Rows from block 5 of the image encoder of a small contrastive image-text model, named by matrix and row number. Rows with one number belong to one neuron. Each number is 128 + 32 x the weight over its row's rms, rounded and kept within 0 to 255. All counts start at 0. After the name is the row's rms in percent of the matrix's.
Before each neuron's rows are labels from the 100 images, of 14848, where the neuron reaches its largest size: "top examples" is what is common among them. Only what is clearly more common there than usual is listed. The data: rendered roads seen from a driver's seat, with toy cars, trees and houses.
# gate: MLP gate (encoder.blocks.5.mlp.gate.weight, 512x192), inputs 96-191
# fc1: MLP up (encoder.blocks.5.mlp.fc1.weight, 512x192), inputs 96-191
# fc2: MLP down (encoder.blocks.5.mlp.fc2.weight, 192x512, transposed), outputs 96-191

top examples: lamp
gate.368 103 [ 91 121 150 107 133 133 104 195 134 143  98 125  64 171 183 129 169 160 165 143 120 145  81 144  42 134 113 168 100 127 126  88 183 116  78 144 118 155 116 114 137 111 114 115 132 138  90 155 114 212 154 140 108 137  83 105 114 102 142 143 119  69 143 170 136 132 160 154  69 112 166 142 122 123 149 106 136 108 143 210 160  88 202 158 134 125 156 121 110 136 148 189 138  88 138  78]
fc1.368 090 [170 161 163 124  92 135  88 114 113 134 145 145  97  88  97 133 121 164 133 126 179 143 125 110 121 150 117 147 108 217  72 167 196 166 123 151 170 143 163 127 117 144  81  99 136 145 183  87 173 101 129 123 133  98 149  57 121 121  90 132 130 192  97 154 161 147  75 125 129 113  34 157  50 148 161  77 192  92 133 165 119 158 136 156  60 128 141  97 141 132  78 118 131 145 138 135]
fc2.368 117 [111  92 129  92 182 137 146 151 108 153 126  93 184  83 130  98  92 104 191 131 138 137 130 128 165 111 126 125 135 146 145  76  75 162 147 103 109 125 158 154 154 196  54 176  49 160 137 108 109 129 180 122  92 107 109 197 113 162 129 130 125 164 103 121 113 141 126  96 109 173 147 150 163 177 120  90 130 124 162  97  93 144 147  85 118 195 130 151 102 141 179 131 128 124 108 200]

top examples: lamp
gate.171 102 [ 72  85 148 111 142 111 148  94 119 120 125 164 134 170 189 162 126  75 113  99 174 168 169 117  57 141 162  86 149  99 110 132 135 172 137  84 192 145 126  71 124 107  53 116 108 160 105 108  81  92 115 119 167 137  92  85 116 132 104  74 137  74 182 100 171 124  74  76 133 206 137 172 113 121  88 129 134 128 110 115 124  84 103 175 166 149 126 142  86 146 148  90 118  87 135 106]
fc1.171 104 [152 131 128  81 102  74 156 130 158 144  97 132 152  83 134 152 125 167 114 135 144  94 155 177 207 116  79 113  93 119 139 103 115 107 125 176 151 176 173 123 169 150 147  99 107 107 110 137  98 168  41 108 131 176  80  85 136 151 167 192  89 111 107 155 126 128 164 168 124 142 131 122 170 145 102  98 107 170 128 175 116 132 138 154 134 183 128 106 159  95 143  85 111  74  93 105]
fc2.171 092 [151 168 132 122 120 157  43 186 121 172 118 133 175 148 122 106 108 126  85 134  87 150 146 116 116 110 101 126 135 146 122 161 119 158 158  98 149 117 133  73  87  99 123 144 167 126  67 117 150 141 118  94 113 143 140 187 191 127  76 107 198  81 102 149 106 126 158 110 133 146 102 105 140  93 160 127 169 136 128 172 151 117 134  92 185 105  94  73 104  87  73 171 206 146 150 111]

top examples: lamp
gate.391 099 [125  99 132 124 125  64 113 129  30 115 144 124  96 141 140 115 113 160 135 126 163 135 130 107 116 153 102 126  99 109 159 115 113  92 146  51 159 101 123 130 107  65 145 172 107 130  83 119  92 136 130 128 136 124 163 143 134 156 180  96 103 132 181 143 158 163 107  83 144  72 118 189 179  73 129  88 186  97  83 137 117 139 106 172 110  66  77  89 131  56 178 106  98 121 108 146]
fc1.391 094 [120  98 122 144 118 130  90 183  86 115 133 116 124 125 106  84  73 223  88 165  96 112 124 147 124 121 134 142  97 141 136 137 132  59 143  70 101 131 137 130  73  85 116 127 111 157 121 143 170 105 129  93 158 126 147 136 122 122 183 152 104 141 192 129 161 157  84  90 167 104 103 156 146 106  59 144 134 122  86 117 118 185  91 135 135  73  98  92 165 119 123 124 148 115 100 124]
fc2.391 071 [113 114  65 162 130 168 144 160 164 142 112 140 109 121 104 167  88 156 163 145 135  93 126 101 170 139 104 192 159 110 182  95 114 181  81  96 174 164 139  80 111 157  88 114 181 130 110  80  82 129 127 102 127  92 136  92 171  89 120  82 151  92  93 180 126  89 160 120  84 132 129 117 153 133 122 182  99 123 132 179 150 146  92 124 134 159 113 104 107 101 142 154 103 115 104  95]

top examples: dusk
gate.61 110 [ 87 171 144 125 137  88 119 139 183 134  83 128 110 129 125 141  81  50 112 143 112 162 170  83 102 173 167 112 157 181 112 167 163  72 150 101 161 166 142 144 103 131  74  90  85 166 148 154  62 120 150 171 163 161 131  89 174 165 120 114  77 177 118 167 150 102 132 157  91 139 222 113 118 146 177 129  94 157 147 140 114 120  40 118 139 102 126 109  93  94 134 138 126 110 193 120]
fc1.61 110 [ 86 156 123 112 125 121 104 163 131 135 191 137 116 129 138 169 113 102 171 201 123 155 114 102 191 162 134 109  93 103 123 170  73  91 143  81 184 166  85 161 155 151 132 127 109 138 130 148  86 176 122 143 150 115 124 125  85 117 133 164  92 178 112 119  48 167 146 131 118 193 178 135 141  82 182 173 111 116  59 108 123 120 115  85 158 123 193 179 140 111  91 112 108 200  97 101]
fc2.61 117 [139 148 143 126 201 177 135 152 133  84 154 163 151 117 135 143 110 143 114  49  91 162 112 176 103  51  95 174 105 129  77 136 130 111 176 114 116 146 127 173 107  98  60 137 138 186 102 164 167  70 140 105 152  78  74 163 121 160 169  74 121 113 178 111 120 174 106 106 156 174  85 100 135 153 185 143  95 191 103 112 155 167 169  65 124 148  98 124 123 109 118 153 108 162 107  94]

top examples: house
gate.0 100 [148 122 143 116  78 186  39 127 134  79 100 142 101 116  94  94 168 106 129 114 120 133 138 140  64 155 150  99 125  63 140 157 111 163 141 124  65 155 126 158 177  75 132 142 104 131  83 123 116  64 110 194 131  87 113 137 157 151 101 122 123 121  78 150 121 121 150 120 142 133  63 106 127 151 159 154 105 110 166 139 145  76 116 159  79 141 123 130  84 179 111 173 110 171  98 148]
fc1.0 100 [184 132 165 161 119  78 125  89 158 109 120 120 162  93 146 118 155 121 152 109 178 160 180 145 159 209 127 127 122 112 122  68 136 168  93 167 120 108 168 167 163 112 111 118 180 140 128 117 116 117 117 117  79 174  95 126 127 193 136 190  72  91 197 108 137 199 109  99 145 112 130 108 105 119 126  90 100 121 103 115  94 103 138 113 168 140  95 104  65 103 133 180 115 130  89 101]
fc2.0 066 [145 114  68 175 166 151  91  66 132  98 146  86 110 118 133 108 127  93 119  81 123 112 105 111 126 140 114 178 137 186 153 131 159  94 213  57 117 150 102 122 145  67 116 116 130 147 149 156 169 171 123 155 164 171 130  89 104 149  92 105 146 135  71 160  79 146 152 187 138 125  52 113 171 172 127 179 140 185 120 101  67 181 171  87 107  99 100 144 135 133 108 168 146  55 153 105]

top examples: house
gate.396 099 [138 150 133 161 109 145 123 115  61 132 154 113  85 147 132 114  71  98  95 103 146  93  59 138 129 130 137 109  83 174 120 120 180 132 180 113  21 107 155 190 117  94 199 118 139 144 151  72 123 127 143 124 152 100 117 194 147 152  96  99 145 105 157 123 120 151 106 166 100 142 121 107  91 115 167  95 140  86 114 151 136 202 108 147 124  87 146 105  75 134  88 169 125 156 125  90]
fc1.396 108 [125  47 152 125 129  93 112 129 185  63 184 143 155 139 210 148 133 144 128 111 140 128 154 136 146 143 109 157 183 113 138 174 143 160  27 119  76 146 105 146  96  95 109  67 155 153 124 167  93 122 122 146 135 110 101 141 102 130 127  92  94 111  61 118 129 143 150 128 138 161  87 188  82 116 130  74 154 158 138 114  95 120 153 164 202 168  74 148  63 127 136 148 132 107 118 107]
fc2.396 097 [ 90 109 132 133 159 100 178  98 144 121 129 192  80 190  95 131 126 154 152 112 126 146  49  58 145 112 176  99 147  99 100 121 177 172 164 124 112 181 144  85 156  87  59 111 153 164 123 112 152 179 139 145 132 150 142 102 163 110  90 175 121 109 185 111 107 158 127 129 184  83 155 152 108 124 116 157 108 147 113 143 140 174 112 131  75 108 147 115 107  68 101 142 138 101  87 127]

top examples: lamp
gate.86 101 [ 52 111 130 121 114 119  88 149 105 189 134 163  87 190 154 117 123 131 133 107 124 170  89  98 119  90 120 174 135 182  92 165 140 144 121  84 110 121 126 190  98 102 123 147 116 130 115 144 137 151 162 108 109 133 116  74 116 129 137 160 123  82 129 163 179 142 162 107  68  94  62 140 108  68  96 131 115 146 126 110 182 161 107 145 181 125 159 143 119 179 134 136 116  78 117 167]
fc1.86 104 [108 131 131 139 162 140 119 131 142 196  93 149 124 179  89 121 116 128 112 151 104  97 114  90 140 107 132 119 112 178 159  63  17 149 153 181 164  89 146  51 109  57 134 124 182 143 112 135 116  83 122 138  99 157 106 117 112 148 107 183 119 137 101  84 160 144  78 151 128 137 164  93 136 148 145 146 170 148 201 162 134  87 109 121 131 134 183  52 165 142 105 152 165 119 172 117]
fc2.86 114 [135 121 115 101 124 136 102 130 122  83 142 182 110 118 133 134 142 126 103 113 167 137 115 121 141 119  78  98 121 106  87 117 170 173 186 140 175 167 120 123 155 137 125 131 134 107 135 151 128 113 151 128 117  81 117 162 146 110 141  93 113 136  93  96 154 105 148 120 125 102 129 135 172 152 160 103 119 172 122 151 140 197 115 181 130 196  48 125 148 216 181 136   6 169 107 165]

top examples: lamp
gate.303 095 [155 119 112 150 150 118 169 141 140 126 135 130  64 117  89 193 110 140 141 160 150 154 127 118 127 123 169 117 117 170 185 212  67  87  67  93  89 136 134 151 119 135 132 194 141  89 129  79 146 109 138 164  95 107 170 136 178 136 180 131 143  91 104 123 101 161 150  91  83 127 134 183 149 144 112 105 182 157  99 175 170 150 119 123 148 136 200  78 155   8 157 111 131 106 129 122]
fc1.303 086 [ 57 144 132 161 175  74 147 125 179 167 107 161 123 154 133 123 162 204 109 152 101 136  98 110 135 136 135  95 121 185 158  94 114 149 128 140 160 112 106 157  43 140  83 167 131  78  70 130 114 144 110  45 124 142 148 137 176 108 190 110 116 116 145 151 117 122 131 133 133  45 117  88  96  59 129 120 148 106  81 133 131 120 154 197 134 144 138  45 108 121 123 156 147 122  72  86]
fc2.303 075 [126 152 139 145 115 156  94 103 130 142 122 102  90 141  75 137  74  77 132  58 135  86 136 180 142  95 106 108 180 129 131 127  75 128 107 116  90 179 106 142 148 207  98 180 126 208 141 142 151 119 142 140 188 137  62 207 117 170 115 127 143 112 122  34 154  98  90  78 125 138 178 121 153 147  92  73 152  97 150 119 172 146 141 106  85 133 137  96 122 125 146  98 141 118 196 103]

top examples: house
gate.336 092 [ 76 132 114 126 106 173 114 143 139 112 130 130 136 124 133 136 127  86 168 200 116 108  74 137 144 170 122  60 136 123 183 142  79 105 175 128 120 141  76 135 115 158 131 128 107  42 135 118  94 140 185 132 137  90 142 133 105 155 165 117 139 153 128 125 112 111  88 113 153 155 165 127 127 121  86 170 131  86 127 182  77 148  53 151  94 127 123  91 132  88 147 224 126 114 133 214]
fc1.336 093 [176 123 148 102  97 119 124 104 222 161 157 137 156 183 119 151  95 155 122 120 124 167 123 171  90  74 189 138  83 100 124 154 139 105  85 134 173 123 182  78  81 112 157 142 147  98 144 143 115 119 129 139 132 124 102 102  75 149 146 199 148 131 103 180 142 127 136 155 111 132 131 127 117  50 126 199 121 137 162 159 119 185 138 143 163 142 110 170 134 113 100 102 110 165  85  86]
fc2.336 073 [118 115 107 151 135 123 148 153 107 104 100  94  70  60 131  78 131  95 128 128 100  87 136 130 154 104 133 146 152 102 126 105  82 164 120 132 126 175 144 128 115 189  86  65 157 111 127 124 122 138 158  70  92  88 154 143 116  82 150 158 155 137 139 129 106 144 112 121 173 142 153 126 133 118  55  83 131 141 150 127  98  89  85 117  77 161 125 110 111 105 181 153 136 114 169 123]

top examples: lamp
gate.449 110 [187  46  64  78 143  93 141 166  77 155  96  98  65 182 117 105 143 141  80 127 106 135  89 117  53 162 100 169 166 153 188 133 156 127  87 142 140 106 111 157 111 132 136 151 124 159  92 131 144  82  72 139 167  53 190  77  87  77 145 119 140 144 111 170 123 101 135 111 130  89  88 143 112 131 122 119 100 149 119 150 153  87  93 161 134  71 139 162 125  98  96  78 100 155 146 152]
fc1.449 099 [121 158 174 130  68 209 104 116 137 115  93 159 120 112 129 156  64  77 154 126 120  84 166 105 138 117  84 191 121 182 179  96  98  99 104 176 163 148 113 130 128 115 139 131 122 180 128  88 162 141 103 117  76 114 128 117 136 126 124 136 171 100 143 136  83 136 146 139 113 141 136 151 124 181 164 124 141 157 120 120 114 154  50 107  85  87 153 163 119 103  63 167  62  88 159  64]
fc2.449 096 [ 85 130 134 123 131 100 142 162 128 143 112 123 109 116 122  96 189 117  97 103 154 152  88 188 161  95  83  34 158 110 128 154 120  91 124 127 102  62 138  80 138 104 106 110  95 111 149 143 121 145 130 133 136 153 151  76 126 104 117 103  94 147 128 126 182 168 124 138 117 122 108  85 177 144 117 141 115 168 163 165  80 173  89  92 141 165  95 128 109 196 161 163 131 157 101 174]